{
  "encoder_arch": "vit",
  "crop_scale_min": 0.8,
  "encoder_bias": "all",
  "encoder_width": 192,
  "weight_decay": 0.2
}
Rows from block 7 of the encoder of a small masked image model, named by matrix and row number. Rows with one number within an expert belong to one neuron, the router's apart. Each number is 500 + 25 x the weight over its row's rms, rounded and kept within 0 to 999. All counts start at 0. Numbers have three digits each. After the name is the row's rms in percent of the matrix's.
Before each expert's rows are labels from the 100 images, of 14848, where the router gives the expert most weight on average: "top examples" is what is common among them; "lies over" is the class under the peak. Only what is clearly more common there than usual is listed. The data: simulated fluorescence microscopy of cells.
# router: router (encoder.blocks.7.mlp.router.weight, 16x192, trained with AdamW), inputs 0-95
# up: expert up (encoder.blocks.7.mlp.up, 16x96x192), inputs 0-95
# down: expert down (encoder.blocks.7.mlp.down, 16x192x96, transposed), outputs 0-95

# expert 14
top examples: membrane rim; crowded; cells: ten or more
lies over: cytoplasm
router.14 088:477475545469513491518519443500504499552476477549495480476484506487478504505485537488528508501485503519493490494508492521519497504493529509435497511491444490484495520494512503484507473538499510517486506476468466514497508501500505521478532468528472505503446506509463500492549465442489516482
up.0 106:522504464477504523517478478479481500472539518458485517499533538492512499462497469573499540492475449525462490473503504495493511482495532511461490520526503487458510495492474487501495557514513471501549515538521529502495496469487474482511480513504503517494500515502472509452497493532542498532
down.0 100:484514496516525485491500478484456484546505465473508438492495465479505532537514527506504460500505505480545493477510485489470494531471483498468510512515516480477544543461554515448499510499505524515517518497481434482529519529507532483490515505533514489462511487502475494508522498492491460442
up.1 039:559532502506510557493531479536518472483505500506502516481508492477516487489516489474499525488532523482511512475461531486509518483524490524505536516501546534486525485497479459480503495476516526545508521453478542567516474484541500493504487526476545486503479471516479555489464491493549513421
down.1 044:443496520467509506441504488529468525512496532532508501497506505474505511493491486535499487467512466541462492508455564512483522486491513513501528482495509492488530506456494476510497532499449446536498556469544497532529546506526508510470486528488495466510484440457483500478495506462455518481
up.2 134:458504474493499461470493511491532495520540466499514491511485444537461506518492468531514450484475480533482478532538498520475502536504499519510511511505480534517488509439492526505478536458510504488450511549498431484472524532487501511480477500519503541483549538537459513497553519477531514520
down.2 105:499471529454525501499505470526523515514496493570498527471490459493498487512462533501478466545506546498478478506451518537509516523491545500519493493513515486520451524558499533526522481524508538530516473506516494490510516469515462503509522494474457505531513529492493476521520498469477478535
up.3 066:524504496495533495485509524523481519473542470499476503463542467485533488514475470550508534499519530539509482496527499503463429505520488511511511524504511508474490493508534525473471498452475501504508496524498511503483570480548510565511500519475507500521519542517480498511519532465540465459
down.3 073:521518475475522517482492483517542482500509543534511521488496480494507508539475472553500501484496499508453481500492494496479463490516431493523507526470511523486513527543448485513480481493501492510517500542499551543495496487432537486525501479472462528526508488536510482438488539515479487495
up.4 039:522507482472484502531478522493425543519472480470523498497542501477525509514467470532471488498561508519480462503528510476495526473514520490510492498517555466474484518484487466520520521488549549515522484486522493460505534542505517518574501538502484473519521486445503495478469517482486510472
down.4 047:511531513493505484471482508492507504490528521484493476505454419503510492456489513502515493538524524502498487524491450499512534524468502511466454521476486525510449509495533488511503486510498530482503479519490508485444519471485503488519517500481489531482522519494466530520525484530518557498
up.5 070:506470503487466544544476510506508501467493495502482507489465505542460522527520486500537529507519496486479492492486522496515526485517541471519493468514551535520488484466499492481491499510545509497491489526499490538491534518465489519435514464507487598485504503482513521482528486548526520456
down.5 077:528499501501442512524496527515519478475497500481513553525497519438492505511521483481481563531527501552456504487515465501469508464489513486481511489505489543519507485528497514487500483502526441533469475573465488530504528522477476492472456507498518500515497512543465488522480512512500481506
up.6 013:493460490473487504481478458508444509505510539503507483491504490534450522542542453477479473507531483490501526484496489491510491484519482488519502494516503504513473504511508477495536483488532496543494490460495460533491517505546520482480466507502526495538510524457486542532510522489533510476
down.6 018:461495525490473522524460474497495535491551512515561487510516443492520515488492486458560506498550482482477517525496456506502462482492479474496470514498457551512509493523508506495524532506470490518522496546477505458525490469490461474518531483534444502465513523501489464514467478485468518478
up.7 076:496516503503516524516451506499482460481520545490515509517505519547506501520499467530506482507487505530517481452466526513505485522509482465547483482504505507514514498476487519481493515523506475472527480542461567539518480492516462498565502448471486495539488503497460490484497517472495490507
down.7 103:486516466470517469483487453488527485481460518475514472478500486506508486457535492519513498545502530517484505562491523487528482538482474519519517551466481473512507540506443490558492496483513490510504511490494518532497448459490478498516497548485517495494498506516542443446475514505503468506
up.8 069:519489459535492475485493497488483504495452498552510511499509454491555479459493469467480503504524506472532506549516500482490493490458518458501487520504511499543538460462514496529489566497485503511511511478495497499478508506493498469477514452500501523478495512515538471521492485501553482559
down.8 076:507519509497532478481470531499491494501506492487465537459500475499483499515514508542494482510498498484490534478523536485481471451489491466507463463492508553510484522504488494567506509498493536465517526571502499480482497470500531493514478494495470500491487515505474468527488470465492498467
up.9 130:480486512532474524496492489523499463499487515521546472480504483502492453498493531539505430501527521461519515499517530476500507501512521507542530531496497455499498492460508523530489507530500490484499509489503505493505515495520460534527509505527448446519488495473508482506500542529534497513
down.9 106:514494490527526522528490463523481519507491499508473496512525502500522540496528504480508520503509546510492533462496488548525544495525588506504511454516547515473496476473486518466499458504502505520472494518489517504492521512498465513491464503501501489513491525542498507473529556514486517470
up.10 085:498494479478489513492453484488478444495540479447527535483523529549500463501471475533492507532511529534472484508504547520501507476547489471531497514461455482451502511485506465477515438491507505512526504489475498494449524540526531480526545519476495501487485495481482514510547505463497530504
down.10 084:483531484513433515505461503515485538459466498512465506496532512509466497458533519485517505497497544461493469490528512518491488480501495503537513488472530457532516489521494518482477500508505482486494478462484482517504443537499482532555518516501518487521488454497486531500536496501528457527
up.11 110:445491551545496472498519456502494455470499472493547487511518475495469504524464528519512480510504477477470492467490481480486437521481487529472528509489554501490456479485550489558508501509515504520505519528520468512512538541522427495486500531511480490525512514463451481503517523474487466504
down.11 108:535528483488495510509507494472530547486499501492459510473524478507504514524572483479506498501517503519530501469510519494542513484566510509548494457502515497438523502517471481462508504441501475496513505469530500518494494507468503515541504534482504516527508537534497508467487493497535477520
up.12 109:476508504512470488494505519527497490493523534518506500552532517462477538505518554539484526504504512498475495491505500515520533499532487495509496509503455504486481454435476489505467503480528490486486530490499478499542511547490495522507515517548458509467476516485496501514540518510512489449
down.12 104:521520466516483481511449552518489510506496480513530517493532517531510462459474440490503491476514464509484485505485502507483493485461528527500495536456463522549438465493486524476507510506475515438503436499481534480467519529508531490527489475499476506532512519473496508557497504507540541471
up.13 133:495465473527499511434470518481520509501482550513498458531475507488480511479494499525494533514448533487479509447496508477532513468495509522444498516463504517494501475565525505556484504535492486545521503503517470504538526502490500466496511533545456509496492509513511490479515473509529452523
down.13 091:511498503489473544519544497531522468501517530558496505505477512539507518446451525486492457516510458518503512533495462540449490536505496498459486502500501492489473521504494502462528526552521513510458496552465505546497496481559499519518483498501521496526477486473483558524503467468509516496
up.14 114:514464513511466486527508514534537492475491516491482485513519509467467563481518491512486525530489488460508500504519481525538494535501490505507502535544502512537488524519508462451504519471476478458468536463494555508545553489511540512510538507502485491452510501486516554487510499484496502516
down.14 093:465464510458513478509459482494524470521452491543467523496493455529494501482488539502517432473533550506508483532492525525503487560488494507534553479549498490488526524516480517526508512517494511495491535489472454491475518505506474490501470491524490522494560546499445533492477496487493483504
up.15 120:500496488499477457496517457450485493532521476522504527510534544550518510532540500466496533502501503495506517526514480477464466507484496506521514524502507503494500486534501479506458521514531500522501475525490504517515443527507482466505456530505521491515572441518518474484499535478497473513
down.15 105:496552510505511539467513519477524507493522486466514491490486507496477486477489459528520501484480508497489518465480503511472516486530472482517451539479530480502520467522525481504498497528471505464510494489511529497505491495458520494556487526502474506531475466494508554480522469497491477516

# expert 0
top examples: fragmented nuclei; crowded; cells: ten or more
lies over: cytoplasm; nucleus
router.0 084:501522492500493509542468484560483492485501548501506551485537495458451502511486519520488529492487488457494501508512478492526515484479508556480523493515471543495497468504483504521501492497500468465498539482522501558511523504505489507479535505474491492480553495503510500457495492546508489481
up.0 120:516503514487492516529491479528480514500525480479487475503501483502541497479482521506493481465497508461490505522506508527557503498525498505534477469539527511449529510498494494491527512504592473539495480474493523466530537458523482514498473533526527458482443560547501499454516517505485526520
down.0 118:513517501559545510535507435541501486508486506506456511484479458505508509515473487476514500527504513493490479474510524542541515573502484543478480486487541524480534509538521502483508474468511490477506509480512477521475515466512495531484513534477517500486515501449498472516469521487475520519
up.1 102:480492452524502490488499505501529507489497524504474470506452488509509528514461507512478511492478480508524517484496509504510508487517513497504505466523501471488505491517524491503460476510523487447485537453449510467506494496516507511569504494506526516507467524467501548518484506492535488516
down.1 157:527539505480475529533431481441541565499501517491463495447512473470458501523505511508517467530484510479490481496483541512497474476520497485507498498500505492512426522519492482525448509455513509506518492519514497495482503514518510532496495550492476547480470466545500538497513509497496525538
up.2 111:534536482473513533485563502542520524481498553494533472494528522493466542493524494516480503485530462494527487497478527529479493503520499486531520489501533538473484505472456496510504514525436536505469474489490464540477455461478498494465537500490506497483533555480495497463483531467487490497
down.2 094:507513524494461482486519484491473517516499475459468526527454477512518485514426533454471484500485483492461484511488475492519478463516524518487497533488490501523513499541536500521528469476523456489522486483509547451523525490504523483458489477449454507494457489497492488504485501499479505517
up.3 110:523508506517545454528477473488551509469483478493467505481460523504529483491504459439500532509515518509533497479491448496540456513511459485522480536519495509537513530523520525509458530487460473543534447439503515480522504539509492511458527499506512529529528511506506486463492492511517533511
down.3 099:519465494551449514483521477476458472485544478524510523508472503506488549544476544494530514489504491530524488494466501487498483505487537522502501471494487467484542512486461502481519510529507493529475555507444531562486482490511503500511493486490484456499496477514476480483474518468473461510
up.4 116:502536509485522525469499524489464475461497529506475467485504532522510486542451442500463521512498485553526497506466456549505472477501499490485477513492529517494488455480510503474510486531484523465526451494478520517532528503478497522489513519471477501503483490480483493519468508497488480539
down.4 126:485500470425547494561513495526502497458490523470478520511491508518486490509457513488511472498484500526458494504502479497460523488519548528490488464513495544485444518512469531531525511462455517529512461496501516520484521474516518533498490480503498534476515507501511501439461463507479510518
up.5 101:468488467467515501479530516540506477494478491489489492474505496492451491488495496479481473499470484536482518481437518499488494546481517492481466506493459526447489507493466485483443487512486470502516523482519524474475528527480427490448530517495531512511524519503506492510485476506489512495
down.5 088:534521498481536479510479491491504513451503465519505488499510486521510516513465532508539505491535539516513477495479520530521511453417478498484468509506548475492484553474501496507485499505513515511452507486491538503531468494507500462498473495547469479451507494525502479524548485483462537470
up.6 093:503516507491464510512505493495415478485509487501511481504500504529510524509512497537478516514493515489488502550476522517453450501483474515485483489524491546507449553499471500533534519532541481498539495499535515513507495513479475500567445516488495562489492479504512521484484481507496462509
down.6 101:545491530493476489514455485522526490570495507493511545507511530461501498475482525524499533520476512487497475512516496502473510490514456463499497517523509519480483494507448489496448488505467548537473514522494543523468537455519473478465534495468443472458520461507526516504532481481460518488
up.7 088:528519500487474511456497537475527490520476462474477478457556504479510492485437492494476513484485512481492527502482538516509492548494501465463506478483530519461457426504491494524488485483491521460535487476487557500515520474550488537485502519479478482537490555519479516464434507491464516508
down.7 101:508503509539526506516547478532460495519488500524530471480452479556521538510525469493533490539501523520513498497471466487507508519517521504478466512476529479487461448489528553528514518510493501516513477527478502494513498506481507509514519510511435491490542461492525423467513487505513496520
up.8 119:531481501540522536491524462550505504481513515504512464502521476559470521499521474522508493485474506531498481501467492528483515461529529479475510537508487443503486520477487520505530540496452515520489476502480513534488521523561487512484480532479506507484469507498476468445502492461516438514
down.8 105:458523539476518489522504452470558511531480495464498506484509519499530495483511493463436527532508516432513508510503529461493514521558534531516459529485508512491486489497497523509523494479490474479521483516538497519478485477504531516482544464508484452543453529502512524518491513527503530527
up.9 114:513474531487493535559460494527481499489496495511510513474535498508499495522511495501451537511523491494484500505523527533480541468494509502497512527540495458501447488542539503517498491443489499511524486507494523484496501488544481485507516500504521513540483493528514474497485560483486474464
down.9 095:449535498460535489504486512517516530528520533515536464484523510488472512479487567510529505526482521502453513485546515467478481503513516511501461514504499499492510488492528502476502494506528497461497467530457508456489509501511494480499504442521550518441468485478486549515528534503472496514
up.10 092:508505529497478485466487491479522495474527482484504545492461468516492517531469461497494528517477484506490461499514547551514443487504545518503471513492491520523520500540533475508468517517501565507493490471519517480462494466494474535523528495471511447509533499498505482525525465469490518508
down.10 083:530486509486503550506506510512472524496485524502519441492505476507490498507530519504519512474492534492504529453529463508495529476489509521518461537476511516465447506497486526532504537526518451507520533459494475504514531496491550470537531530497487480453484542457469500463478477494518505486
up.11 107:548511492481504527494505455526475501457500489494492484491497494517503522497479464462503538482542528512481457493452483516514523477523527518489518463593540507516479470499492499493524535556479498523525511509501481508484538512480477486528492490469511556462520483500470474516493505505528489540
down.11 098:510486504505484505486490516477517487533508503501492541521518539459522509477463483527489469496488473503503538472526484500516484496531462486519474473438500483497494504519488492523490461476518474470437465514523496519544492487542529498472469519525483462481461537505523530477501479531486531489
up.12 100:483485462498523466510476483466524506489484507509520509496480470541505479494520499475518537455502534482500535481515529488517461529480478514501524551510473528481504486439501509505492522464468476512515471491502448512510551469458507507493514444477490478434474490543511469523536525522477512516
down.12 090:499470478457522531514516528534500490488470517515501546486484517497467511508501498482521472483553503533484475508472494536509526491486486496531516464533475495480445510486508444481459501521525517565469496486470471504503514515541479510513515571454471507507543523503456483526487517499524501459
up.13 095:457551488473502511458489493473516525499486516485481522493529513520508503483500499495486504500462449440460485504472483517459535507478509489488484510543540491473500513488494475507521505473506546493499451473560472524505520514521490485475524491445519512481521496532480494487477492501514506513
down.13 092:476486514545533487508497492517525498502501489543474473508486455515470471484474538481522488436477532525509498491520523561496464538464485505462487479471488495506509486542560540497429497492544475529489517514508459534506524461512475465481517482528490493477498524489487504492543451487502498473
up.14 132:494476505534487512457499491459470494476543524531487446508457518449477462505501491498451496494508508476442504510548509489538476473524424528488543528474534444490509471520560535532510523494498508508497536531509469489510525472463494475478551496543447515506511478507508466494478531480501504491
down.14 116:437499524454469468510504523555495500508522525517526491495502488520465482512523472463518485516505454494486523499522473468518498496471486530498489506502530477487457525506453505480512510536522457480468507463449511486505528474531521533516538450512513541482489449472508536515503520486482493527
up.15 097:521503478495494473533455476466540524465505476505441540474433435479484507552549508478525507515472453493473502522446489506516510495514502501534499490532514542501478517490518525488477480461521521493520500467492490451494527501467504505555496515505504523501523486481503537512508500519496501477
down.15 093:471529494503514520502504550509452466515478486489535501491548513507490523511503546515517522524523536518494481483505487486482490517506480492480508493525560473476498512484502470497524517528538557495463456495459521520507500483505519484478501523533497467455474529546461506488484471521541462508

# expert 9
top examples: membrane rim; crowded; cells: ten or more
lies over: cytoplasm
router.9 098:487508514489456514531499520467473488489498527509487524473509567465493493485562459500521555527508499464475535507481494459564532519476443491506501507514454455421523530542503500499499500510491507461513475506514529491488485493532506504491510479497499496472491490478500497501507445496496533482
up.8 112:531506519525505515499509515434499504475495483487522457514523512539500548505515527471533502525477540506523506439485498470529488498501468496493490533484502506468506521496562528527534517512485464508527486472465511531531516504543550548529542512541480526501513527512502479503488500481547474447
down.8 109:537494493491519508516461486499505527545482492505504485520501462496512500501513488504493516477517533492478510494443494514467505478540551489497502489554537506522479511506528496507480484512518544454505492506547503498496523488490485497516470556472497458531491509505456541507462486526479464490
up.9 120:502537510451478480509503535485484470491519518504542529494492555498500523521492474503503495496505472519469508564513480456491540490482513468499462536490468485479480470472511501513520457509558531540472500507536476505462503551441530485498514477514486512494491534502501528515528476530511509486
down.9 093:475483513462478479493499471476512512523495537475519493508472513497488466511519477575473500518517475519503511489481500460484484506526468489517507521506505485542483474512516471447503528474441507468517474524508517499526502469536497499485491538488520453502483501502511470492423428516456487536
up.10 124:466478481518502504497517510463477510506490548509511455516519509475490536530436496513487459482521453468496556504490495529498496541494491519479548491519507446482499509487509489522510468503529512510494523507534444526542523491520470462470456468451517477516499535473536521470463491500510509514
down.10 078:490526494532472512518505472475485466508527526503547464531461510472476440458472493522486496497487479453537509549504480522508493494500457504556525537502490502503507535507497536490512500453487492482441466512489506512514489500537497484497524475516519487507471484494498502497541486461481469488
up.11 121:465511464492465501475513472511522476512519489449492532469457509489492513458519490509528522516464440524475492495508447475493562465478519516517494536483487467496517476497494485481502488478486523518507505497476446567484496494486498516512525491463500496528438470504494494481497478490465501459
down.11 090:491508480507546514512486421514514502514485502469497480491498512419539468492482494502487496461519503487535508503492510485514504518532473516478525493501534499474504487537499487542548475533508510459536491487521513470501476467448546477467498447516531494547500495450472485481468488506502518501
up.12 110:478521445518557524473511526537519480513463534488502472509541504499477485490505502462508460513480517519510518457468487493467499544465475482484491510515498477516529542500464473488491532497488499478512506462483498462467434451477477469478526483483489535501505467533492508500485475499507463521
down.12 093:546462481510493496495523499489506437463555503525514518496531490500461504506467476550528533436467453505487509505524495528510520464506513501532481488481498524468467469536499529511513442520474464506492494531497511499514537460473499500532484500480462476508477512474522518464521489496471474533
up.13 016:486508512529442464469491500517482528489528451496514505535503461474510542469525485510526506467560480488523517448494490480501495509480532526517502487501501494517526532490468486511505511495518502528456492481473508492478509481489488492512496517509454470475553512537501522484486516521553476483
down.13 020:485502465526480499459547448478526528470491509479524439465470521484496511503514454471498520494495493475506452546496494488501509483521528496492481468524492496520540535518562532543523515521493506504512520483514492498519516510515537496471519491487544504517500459515512439534480563484495520481
up.14 107:450478512490529478478547482496498505474479508487528482500495526525519546506487510517498540514470526497490546491475485475512530516475433480546512544477528506493520530523495482498552534461509491531498492533514509481535546488511511525477470520521548484493527511507547475507492495500460482471
down.14 091:462516467468479541525447491515512497501499480511492532510510494487477473483473484523505465460516481468557476513475519483470463512498524499500484508474519509534481505499557523509490488511485488571503513497517499503471494515519515497504556501518452478523472475473516522497467428493510550505
up.15 136:513536507500455484550463523485498496520489496533522499503548497447486477491508476505497505478499505494520523501498487534524495547492499521499491497529530458515462469476550461507472520495447499502471493490527464509531493484533523497481553508499487505543481490504533492497473431520494526492
down.15 104:505500544460478542453488447493494536490502475492488501500495527486484518494475535528478471536499497472448502521549501485470483485497489482501506519516500541501547490485452540494536493486549458495458508508474531505500487521502528481486508437513513500450489542516510511482507528495440495497
up.16 108:480505494538528510470507495482530488484495509511505490517513535469490487517510493500488486453465513501508509500525470538479512481470471487542509446516529496502487482517506489491520526463546510506489496500439570487511518467488556509543524536521490514530528475539503519511459527513481501481
down.16 110:503503509441480507511523507519519465535532478481494494487487475499512556520478518525531504542521488487489487499497511464500493506494528485487516519483490470544508506488504530496476490534470483490560549523513467509492517466491456525518506521493460514488497492488482523469534480507552483521
up.17 096:515461464489540486484524470450521468489479513513483529496454502487504482442453476481476507453508533489492526563553492527523470473522504505511485480555540511502499466499473496503517491474510472481542500481496532450493478551478503519465484467508507523520507474463500492485522524507527491507
down.17 105:520522500506468514510485518482474478479471453504485479532462516480449496560565550516504509502534473506538476473488496472529461483497487503540532502474440471501511463486485523450521516435452459515474538476471463512531467482485488491503506515485511475464525510519508510482501515508509497493
up.18 101:470503490489527511520553546523469530517447452544522523499480480537476512463512520500470487487533521540481467475520496500523529436509519488501519512515527489509516468456482500522459530521428477533494529489512458512509493537494479470489493549493498505507472527511485467461503478508484536530
down.18 095:517507520508487506493479500499473504525502492472483466526481506478514557490518493476517501496483490511508502495516515511521478491499521507487508501474503479526526524493506531471523498520521546471476496506514465460483532484481509556490494492505512482478504460501511540511519505492518486474
up.19 108:563516499505466482467523492548560485455490509490492481472481507493456466502518511516488479483504494476477482497473560515505499524502489477494497495540459505510514483463519490489490492519433485483522504470502551509524500464496498511487549524504499520534469469543506472535470494565448505505
down.19 107:424525512506541498512495506467479466515519483505472515503508498514530478505481498479502533547521561527534479484546445453523453497495493493509480494497506487479470512499489483520536522484524548505523463529496521488470448496524475484531494463488492493523529509469512473475497529490526511548
up.20 049:532508506506490528487456531504512521464508483508518494501516501518478503510532521484473500477533506513536536528497489504506521472428512484537472513529475532455546482515503516477478503484517480528473461450497517474488535475513505485523527499531500501479502481506482457552455465458485505501
down.20 045:508537474521526517471477478483531519457511490478524561471488506450523493493506490490522484491530513508529479566502463509488518464512488493468473499480528520479441516441522461502504504504501528487487494494507534481496526456459492538498509526509460479519515524506519509484508495517500504409
up.21 102:495468494494512537474506505505517484542562511526508452571536465497494510499469492523484520487499510509502472460497494477477486527510482496510482465472502506533509469525498512494532499521504504462489512554474512487478548457489527559480496544512493469459467522462487504537459461466503520503
down.21 141:485539478482484476477503500530504474477520521463500443495513520501493534489531506486489481524483479482482518518518547501498479516505493521516452523469492501463484507511478517515517512479479476498494458531520517523496449471525494536489541497500511517472516433490508488491498512479479505490
up.22 026:509495524535531458480512502501548523496467466520486483519530454501481569526508527484487542493507494534541511469524502503458528523493499508539531504503523507507551518446490505463523533485484516492450515479471493536488522478528494523486524501505548509489492498493500484500485524504520517511
down.22 028:503536477499470516506523497490520476523548518524539536491467482549480488498542524490460514537507420488498496456483515479479477522496508455502487527509505490479505524518516530506468493538498536487446525489513522501520472501495449481473498523512511486516501505527501517515492510503494516515
up.23 026:521492515499501489518494507485491497505469508509526479502495492474554523487526466463509490476466518509478476492482530533474538475490497487526510480477457479496501503501529496509508522528509509473503512430470475492512489526493512464522523494517541486517521523497484481519482509507573490469
down.23 028:465475548491499513446464540479537490512465518495493507525493519485479488485562514516522483492510533493546504493515488481499473495507560471527470527515506465484522468492531515549501517473498501432467512498536480509511514552486492528473525552513522498531526506544517491490465510507489489476

# expert 3
top examples: crowded; cells: ten or more; vacuoles
lies over: cytoplasm
router.3 080:502537454483507551524515564476498469538536482512504518509469504490488493501556526499558491535496510468512482458506470487507519501535512533524473485472524473422507492512483513454515488484435507480477477498507534501496466491541520487492539510519533467472492504526511487520510474533483505515
up.0 123:497501521496485502517464533456501497521510432498500511505537493515540516518518502520474468535541456558463534492461501497522518498511470514462507497486519475512490488488540502486484494492456511512509460474488497516473491494526487449533543475472473508480497495499519464525507483490463509514
down.0 133:478498439507488484561499491537498503458503495508473490505508516490473478502541524504463522520496504502465521509548508544493549493526467515466480461501469471490490502478422536483494461463491509471479482517486555500518500517481481462539475491515526487483441500529503485511492535528472500536
up.1 098:518498516484482513479479489486510438486513501469538528491512540498503474460487560527507527567500500464506493448505500548545510470476494537485475516480505468491477493513503468422502473499504508491493463494496531491483507551501492461479505499524503461508509505486511527487505504526485490508
down.1 116:464451502494503482446512549484511497490488509514509442497519524543492467541456495481492489495523499524500465497518506509487531512473492508529512534479528490548475500473482553485441538481490522490526467544465494499543521520528498518494520502503491543515508505531505448512511505476477513466
up.2 020:526488509478503476508505495518505514523529510541528484483482500494485474498499502467493489469517470486529517492499474505549513495533457488516524532503510511506459513521514541514542500517495488472438510482489468527503525496485505456469526525484504464478509480490469491460535480508477460461
down.2 021:502515495544495510503494521543503426505511556509481540516519483518484495514518523475502486525488526498496484514478499509507492500479558526486494488518529522502481506516551515502504489488522491555520459502474440518494488512501511496476452478466497524478486471533499534523500506477482518487
up.3 019:465503524483445495530500491490505531493472535490529491490529512463482530512531502493468533480505513475489534446529481505508506494489484485484491512515470500463506515526511477532520497513481520488516504471485486514499543450503512483504474525472499489482479481489480539479479453448509477509
down.3 025:529505492500516501520490486527470455458504500432532462488570463511544497508501495465502488480496509513524534490519482486478478495507507500452503504498509505545508544508518528487520499466477479517526515518474525491508505488500571508492526478514462534486504549510483509516501463483535509518
up.4 032:518505488498491522542468504547480506489507517453469527487480501490500536459522534524479492507520485472479529509464506500498525496465514451540514522492471534474551463469529502522537482493519551457499512471485503468490530508502477472538489509509515484495488517502480484465492554497479550524
down.4 033:498465482495525474537458521503506508511530524479491454517546501530476534497499469502497487486511496466459514522460472510493482503486455490465480551506500491505557489524535518545457500462511482479437496472507525522535497482532509510555519509459499492479527491474500514513482501517523518501
up.5 110:512453511498480524508536530535527467493493475486511495529500528459457530502520465541509517520500505524488530482511478537486467530503499498548543488512518510528494504497497492509457488472478498500476512488496492514511494503504524498535525489502547467478498515531523471485513506462497493525
down.5 104:565483551461499519502494508494489514549512501525461491515515532489478505490506445492494517441512505476491512468479487479509535494494528501516524495497530478504526473468484498512512501558507514523466491468505472468527482519473509428488477527514472507512564506501495522519463530539513514504
up.6 059:560463515477478528504559529512438518519524510514509517507521506457503518485493493466473489486470488511459517485495547493499488521504466477539512503483488454424527560499536494452528516489489534501540532486505511455520508503513490488481501498516501480540526530480499491505521498532534456529
down.6 054:520461499479460491496523483504515500502478524455552503507524528503489508482528489517446516545485511483511488467495522496513474483515528490520453533527493445483530547498462503488497512519461500485506504477493474501491491506541464483475524496540500477483484492562491540453527521505505473472
up.7 110:525458504491520487544495505482504494504510526471476474506524490548525507545491506501541479532486477469541514514500476507499525516494515498509497470447489486476437507533498487521544512518508486498501478459485499481558526526514520498525454512559527497542452543454491482467487542463491501544
down.7 117:475544535563535496481548483465540473503481468539458486472481508495494470505463552535502547499519506491478475516483517448454488502498524515487479510468476486481479504517484538480500456505529504527539484535513480495508464504475521547516537471481500524499494441471504498492483517491466483489
up.8 112:534490505497489477490521428468505483509533489468508483488453460465456482521499515534496543509478488542505499497486488495508470521508524487480465502482470555489500461521513467442513497487472534486522552526500537531498543480496497522490469513487509455501504487489495512474468489500528540543
down.8 095:501508480512508499487478514514500492489512532469490479527492555542535489449529502504524527527500514505508491479471496510494505510456517494537514499531488464487567537489510494488488508522497453492476503518503515479472466469516525473492500496563536513495517529531533561549490489501478473500
up.9 048:544504499549473494485441521485503497442554487492526532492506477504538513499522511478504505445519503502503505510502456479541501510503523508510484469502514516505492535473527474510527496495477508485526502524461480481505437555475527468462494507487482473471490521469480478541489516493513457472
down.9 052:494523479496488503502450478518525500567522483481491478473515556512499511514492519472453486483508513531513519497471496481506490488525546493515506461483506471532463504545450492512498495517552512554563535477506492511456484515512475521509510505522482493512526551483506486492511499511533529489
up.10 044:520468514489464482491510538505502506507492464505474478522534511494495510493452480548556491502477507479539520514543471479515532449520492470502486484483502469471508492506468479540517484509495560480467505459478516489525501486537490489460480508532517515489508482523467458510487510459509489486
down.10 042:477523547544497462497515509512523446489463505516514478484501493497515511462477513461481524450517513498482492460473513498495479526492524523512479438502491538501518508512529471459542517523502485470496526490505557470471499487500523533454463486494479526553521519474487508486501493511490469485
up.11 092:518475489477465524526458515483501517504541487494497480496531512516515499519476567503499501504477466501511491457488485488502505501463494480502491469498491464489489510450510508460503533528508529532489476547477516496490501495501460483511502534535528490511491538487489504523521544465521530511
down.11 112:465516478486539468510519538552494537503445517505479523504491494454485522492517510513453519520519506522453496513518534491484490502518474496501507461498497512490480466531474505534479531458487508490551539516523503502496506477485512510443521440527509492497512490512503460506508488481490502506
up.12 099:501486485467503501462492491485535531514486546503492553502502502498499490509469522501516496538437460521552493481493485495493539521518488469504511446498537467472424521570487477487481503527504492508534472501493548547538528514479521525513499485536528500512494508506449523496494515521504463524
down.12 120:525505503489513470554489505520501512483444456565497471497544477478502520457489519547511505509501513496498463465444563485528410486491538495502484523486485491514508504542491502539454492480505520511461558475505505524493523497519472512523473511448503487453505485489537477498509494497509517518
up.13 112:486484522532523473498515526511507479519530526508507546510488527492506496517485479584465486496498528540491494518560476512507493460509482481448514486513517529512537491411498457477511490527502503484496510507489485472481534496478488545516463520489518482488498544488505498510463531543485470489
down.13 115:491492498512521496463476490526511494481534476540509443545513488533526472447503530523435474520490516507512528532500490467511490489484520516478501540491504528516489482500500499538537531476521481480516517523467502484484465499530512496510529523525502494472516540488526528534493530518496482445
up.14 145:468517500489483492506493497475483512513513493506481465472539526535491480468497521521493523489534524473508515540488472458556498501466522531501520507498508482525497549489483508512475549524477483533476504507484494479522477524490499469484511513528494466515517495537500454504525486504485536504
down.14 110:485510529467521475496500502542515508463485525509479507486479474491505513498526494475527480565498459503515507513525504505507495558470466521466483519504526455500476514516538491490501534491502460460535506501471473495487517493559518548524528501523524542502422473475514554521468471446513501497
up.15 097:481491475501504470512458517485497519474488468525524547438499493479448527491482481471506499466532487516484501511515458493542491521493541455500488527517505501550506494491517539537511526502496467476461503510530460532480502489491500506495484509505485488476511512506478479494501506515494487512
down.15 099:467495518514465515503547517481492510499511448503513488508503474484450540506555482490489529525509490473508515495531492469524490503536508490469544472497521463490542489471499466472498471462517530459448525516515491503518476499473509484464492493492509491509500498511506502474500488514569503475